Rows from block 8 of the image encoder of a small contrastive image-text model, named by matrix and row number. Rows with one number belong to one channel. Each number is 500 + 50 x the weight over its row's rms, rounded and kept within 0 to 999. All counts start at 0. Numbers have three digits each.
After each channel's rows are labels from the 100 images, of 14848, where the channel reaches its highest value: "peak on" is the class under the peak. Only what is clearly more common there than usual is listed. The data: drawn branching plants. In brackets: how many of the 100.
# convs0: first 3x3 conv (encoder.blocks.8.convs.0.weight, 64x64x3x3, each kernel summed), inputs 0-63
# convs1: second 3x3 conv (encoder.blocks.8.convs.1.weight, 64x64x3x3, transposed, each kernel summed), outputs 0-63

convs0.31:540603487550556489514468555478534511486450428421446529523515598550453449470442463517565506509464453529454577413550519489476495422463512504506510598488563565542586620535433522531504433456531553
convs1.31:524593483604511493440511561453501435425505517534433575496519507477496535419496450451529421505553505550540459421588464536553555453472540475538539536528477532481471557421520515533643562411503501
peak on: wood (66)

convs0.1:470569550494477484462544398524501510495480516457500483539499545536593463457353480498541441461557465566588558423540498444479471429505570597467547517433466425563494532463578473497542518441541458
convs1.1:509563423355474430493564632500420531500442500507496518591522540469478534511534484476567561554494427463556481565598523547530525543431437497546507498460501495516451503445507464564542462528547567
peak on: wood (65)

convs0.46:572538518521544493527448481480601414529531481479481512522433578532475442445504472449467482494485556475401569455497472435375417526386493419516441543430486467516434499543535454506498502447592520
convs1.46:548440512557473530465445572499469618432551558481532526453548480556504471448529496423526437509500514489449628513533460546544476535470505409543474489567484407408551497464471531471603469575526444
peak on: wood (38)

convs0.38:570491432550546434564442506490524500474491537463501484496448498550414474451499363434469481515486478507435539395574490484427528416442511515526465563442539530463537545430431425477516473620530483
convs1.38:576552514508559488515473462451523548454476512530496526458513475499518422549461492502469466524547478497481416468594465547507478499450532406545610569534483400483476446342492511552539370526512453
peak on: wood (66)

convs0.3:553418539405573433475475463482602538477447489527526426540518496551459494549496485565478478499488546510440438503570443476466492494530519512518378390501459513515406460553402421464498425510440472
convs1.3:521379511468464539398472481506527505513459408479541493586476456553623466602455573465482397456527543451496409469514554483588496474524446495482504466490536484428510548475511426528480517522491584
peak on: wood (54)

convs0.17:515528444518461515582571528491480489480479500537536551533497536362510546522505460496555489441737558504496519502513505485466462447460478474454523498516488575483479490509453526502489454481637500
convs1.17:508580373578528514545507509476474512481474485540473465516496499437456525509502495475494480442567407466486553426473472562534393535458494485533507538449520460521527491683405519494487506515618524
peak on: foliage (99)

convs0.35:502470450456464508498539481444476551520507408521477525466521533395500450409556523464476496444472558420432540520527513416416483508451470578423578422455486454459455413595436487519587490465446524
convs1.35:406402551497512546550425453515493494416460556479509451423546494460482487428492543443490495515446524399439498595432487479541492507508495676470483443457486443484515465561491488438455469499556473
peak on: wood (44)

convs0.22:383467490495475447471447464443498477456553522488434526476398540574484525481471468443413428456438468539588483456518482577456424477560487519424483481504447519510516546556435422533437543593455569
convs1.22:541489413449492537501518583440559567491502428489464523454507449460551387537466433512397554535504405509551393598472438559460558499552521509518519515538535435494517468444545595513453500505498456
peak on: foliage (41)

convs0.25:499489411501471440528602604507539481586472418540506575571551466477500479518578421507466527489477516557526555545526487436596547509438431413519467542466431498432560515548479559468526453534508427
convs1.25:527505441391546531538480470501562530474509539508475472464476514462436471506519529593456460500498475406597387467438500531435560495501459516477482666469585515522574553463453450520496583486530489
peak on: wood (28)

convs0.42:457607538439435535463433493531433509514394489507500584513429499438554423595496500503535456561527414596501472500541551477516501514512512492513447471462453432618544527485480474449422507455424540
convs1.42:490461451432476462559558503464384502505550564477517389462530508511570506484494462391507503493452465490446556482460490455517439520509415535499454443441474548554466352453533437444432557438515489
peak on: wood (26)

convs0.11:516542431565465414492549572597537506516425495447497553567487445491497446473514473449514494482500505481529506515501524470512537471490447482339490560535476533479621511415474386591434551479476540
convs1.11:509461471470523510570540519486462529598485463492515510429595470554436463566548393507500434486500484514546513519592471488418554451472457577465441548402550637506542411501494554507443514523473530
peak on: wood (27)

convs0.59:491539427501435565468451407459488505545450428481447498480438518497563419549557517433506574552565442553398518480397439418479521542505522464449483493455500567555456488451481544480590485420527457
convs1.59:429530552506518462477468434479395504464594437507446382457497533493429425410458487407424497469541460493521535459513675425413517491500481507505514494469495543473481519537521526497536551501503495
peak on: wood (59)

convs0.53:412536544494574439481553419540464555433434499468542494516462470550492486459494451456603458516424486480454420585555446455491533521463477538420444435455554441489460454449430437520468516537509387
convs1.53:444437458571507498444491528538511551543527521462418474582504567527448470441498549387506505449444502515508399467450457488572482483469476556501454545421466464539573440582462521490402570535421426
peak on: wood (41)

convs0.7:492442552500520487520565531474528480473486513478527449510417515518435530456514433438463429535536549524494550413415472502499472445444504457428371443424445493592481391498565442553541448403480501
convs1.7:536449504550481441602429488485403521473523530434483406543481513538529481498446510422592571545483495511488558438515520481476519509515491477428463548577448419477554391454572441435478446400507514
peak on: foliage (34)

convs0.15:546522544482519458493435475437579515508460466525477561439517423515402524539525479582467500507432447560479542463453438457426421496580434418552610509578474490496460492553526498536552600570509536
convs1.15:527515583581430543363473484468531493546554465442437457461505493548491576469586501479486428609456527559468543551478448541597469492474536464548500493546477536442522500423407563485474522450461459
peak on: wood (75)

convs0.19:568679482511456491521538577512539531495496425432468538523603457460508431530474506501511536416495438440574485431511568450499488459489434492454528455534587588476538471497491462550499479541463570
convs1.19:529554478477521520456529551418519454470484537413417507377550449504539475528408421549454526464552490478496546486468548500490527457595559548542415514518500610482575516449510481551504445484432603
peak on: wood (68)

convs0.20:544458487416571437572495482522603466488440436449484481514440424476425499462487450393481524444550553487424580509550483469433519519476558436525465575464518486518391572485470525493529508603464487
convs1.20:599473522516597539422519567423582598458497541489509542496536495584464545532493564481505450450596515485441509503536497496496524532513531477496505603524560486405532553405558541585540448559535470
peak on: wood (62)

convs0.43:487614437440526482492495499521464589513468480400487529495542540624567565417495505432607461432549456487505489451468432523496493487375513517498472516433536483493459524528520509473516474374539488
convs1.43:450521408534518622425452484521495602463558436481404566518532552535419459425470436463556451481521488521521508374509520476484491526491505520522446482431518468477528434488511460455586475513484607
peak on: wood (91)

convs0.23:472513470498415557474480592489462547451504464508513446539478547592435566508499472506518546515532531489494532508485472481455486459380633462503444419560504561423532400459463550562452465429519409
convs1.23:538560546521464518460538519448480550491441448546447479526551629609520635474550474477544431455473426435582487438544488518501505498492524487522550448468498585424482528508620540504484522551539517
peak on: wood (30)

convs0.27:502482522491500393474486528517475503442543537535525552476487491462578476572528488481531375554444479532559521538549460557486484452421555505441368565390553419474485481480473485499527463472549376
convs1.27:406449422500531404453481506487516425538470502555553559509493534519535516451547522515493415579448593431468475459470401527552434554500464499491549460444624391486520441497477510487465557554469510
peak on: wood (53)

convs0.2:507495396495468492470487514483513413465491446477532487393457437500435480482492471442512488414442479470534532433500411487464457535475516502648506445489533612465449588472567528506531413553419494
convs1.2:599575539444569454441425407506541556442490595500461543415477501440394553513522561468479496511476502407420475521574441460476563513518499483532546516445459524469477476395544493528475443479480462
peak on: wood (51)

convs0.32:494615511489438491431531472551560362460476458431469453547619466505511494486412438398487434450465480443464518452464523483526420482461467489461449447425502470532519529589487542479548513524456488
convs1.32:502476467553415568445448546468532566497481473494494393560530535411555501501508447383527563457484458527510568486552527456450544508527503484403408440516508564438560463468431519447506434557574543
peak on: wood (74)

convs0.39:477458495456604516584529561539491542623550557424557452574511529455448476504416421440485518499533537538619515566482520527506535542510430512485526582502514530446512513481526534532541400468496412
convs1.39:489514457405525465460476510498556526468451484550494569443495423460402548490516431538506473557516459428504430384486450477446574447484496487492453586438471454574559476439465470593549604467535499
peak on: wood (49)

convs0.50:496459384549502482532447503492486435462490450446537536578452564537464545476517464506455548440556523479447456593494522431411449500503469425498523460514497528562588477577500454468447489650584497
convs1.50:521465456568477515574520503456525505525474565566517527529484470523417491529484385518479571463499474487482481501551448459479455434521580425475527490447496362593494424547540524569403411533536421
peak on: foliage (57)

convs0.56:556467494426596446388565555500396536518446548489524464451460536527427537442445512466513440514500494499483524587489562530506443513576580526548460385484471577521520508489536448477416485556507435
convs1.56:520527527484396459554444621470465478418499608390567404508510492546532460506479435462514506478495576513544456525551416505520467517502604540507517466532538441499485443452573504497443430470441480
peak on: wood (75)

convs0.34:573477556488493466572454552521554542546474502434524544541470448605409481451435501411506547375435556442495518399521557540490546458463493432529531489428463409484464516576512544487494508440512515
convs1.34:540473434429566551418545515464542501459444484457473540551542502527575506460494454475591416554515437530544508534488500469548538583483430513562426496484561532501534561383462482593606445472454475
peak on: wood (64)

convs0.54:475608400514480431442555489531428525474580463467381503401573536475496519500453518522529518522426399461417514477505503476486474451482489498505538532534470529440542449483439429525469428527389459
convs1.54:513634464443528558518562513508404580459532527450456532534533514393429468427526504560495513454444459507518401512496446467540467512442461516525418502457540624557567505481440576489493480467511515
peak on: wood (38)

convs0.55:472437574492464490632468533526513484553504458457526485477487511483466425523539407566504415530512426503515441532506449433437531517519431465432424507488362427494424457529473489489459583448510565
convs1.55:520426509462405450507542465537497544560566536453545527448389510531424525485504492532495557560448481424522606504428567607452548444536479537531449548531438478490624475502538515481466537539547457
peak on: wood (45)

convs0.21:522543555385473570462503512482511571495501560429549498443420417555442560516453478582501524526557503496488581524496466476437412516490520417564593443553503471506453460399578476497472491586514513
convs1.21:507524543478467458467546485545456527482533504545520430506548430584438609527519496451513492530521434413500558458411426512645449539527426452428534404475532488462463474456505558446451445471477543
peak on: wood (64)

convs0.63:474537560505449570425415449505444505444503448394502458482428569461513433522516588503530523519501412439439571517496523465499446543443502445538461483490525616423479561441468433500562475505456420
convs1.63:526489502458500451443457442450474581488572495496477440517433449495377544484511467557516564501549430504431512544462514439429554434533517454536537452472396501455475413589510491423450529398496435
peak on: wood (65)

convs0.33:561475514522461468439516445464567443420466530512516459551471505523609522550511507457527525556446473469420506437484565518458479473473490521506357441376491504561456513450489550520584528523541625
convs1.33:541509385524453492462380448496410456445536453532453509590519481541502461495523493466492540458453441505445483439545585547512398537464481444498589436470489472551452452486473506448480445606511580
peak on: wood (70)

convs0.26:414537572515439469457494510514560518488442482513483525451415436438504399518550463483539474559541525537566505527569509530456538534414481446467496581489506468493391449460431356540412479494480462
convs1.26:464452481422491506369615524550455493563485498598572514449515458489492543486500513522380445478535557508532484526439442448476492434522457525429465470528473454528546448565441567440449601511492504
peak on: wood (39)

convs0.57:530424453473464542457472530478492550431481305527524455509462455414509403498516504489467466467573551429485510518510548487402524471534476642433490444495505464483531472511519490481488557427496504
convs1.57:578559520529447521490449556477505542488512449466540471449479514559427425474477550533515539523465485458477561553441503554488525503451450696545435495584500461444531492555541475562499502582570577
peak on: foliage (79)

convs0.51:571438589455478460436520541448501388539478502458527559427502517397520503417502545544442428564542497500433538518448412493533447526546521494467551479376614488506427511470513486477491546524502469
convs1.51:528481503502513540430450469506555474426556527485520380562524473547517545445437642532476481504526625513480576513557439496547556453464539539524473468517536416508564443560552454512463501600514460
peak on: wood (54)

convs0.13:573605600462514451480525513563485404593547472516559483518502545481505500482452454488533470636479504410453573461564476499477516466442477380397539548515452490502542435462535451509486502520491508
convs1.13:502535473582493473506554590570584453498547542546542500581531473541471507514477536483479476569447511543589586411512478481502495550437465356470454504482548537471557441473458480458630538515490441
peak on: wood (41)

convs0.8:463533564458445455462500461406453464525562490514437444486516558492582416568427448376570535492422495544548522424487477564485476435452481493512431519446543452524540506461438569460484542477498401
convs1.8:554525392458474533465480508534476575502537513483425502526522565420426496480534622435487525436549431482475468496522511551480476487435457513479443472481498504486494391585402558532424529607575494
peak on: wood (25)

convs0.45:497477425453497459491535467487468504521534461464486551408390455472500539458491500419559637544576558463535479519513445521438514480470342491455444530517524445479451495401453494557498522438492451
convs1.45:526496425527510482481559471548464570542496500561598537455514440526475483509544477408589436478647455516525531443441478474535448543485526560545506544479418508436515451619498441451442490493583511
peak on: wood (65)

convs0.30:493567531475498474495465466506517494415458402501489455491435496327492523472556487453495475486391422514478498564527508517485503562514588619471589516551507538458446485608466544472538512453518496
convs1.30:464524509506527516566498482474405473472485573428498435510507521380555518459471430508536540533497460498476345499509489506532550455508552585505574474485420484503453510537512408504539491344453534
peak on: wood (29)

convs0.29:471531606446481416537488394446480509467371492398518529525484614459536452548433504439478482540504515518454445483517556526455463569604494470546498536495445474573526527451553519436482467553485533
convs1.29:492523447549492428561441487460430501427485522528482461410434476538558451520402490392486568462574507509481534446441549408485451514462613468534548509541516477531550555494504454463599425486476558
peak on: wood (46)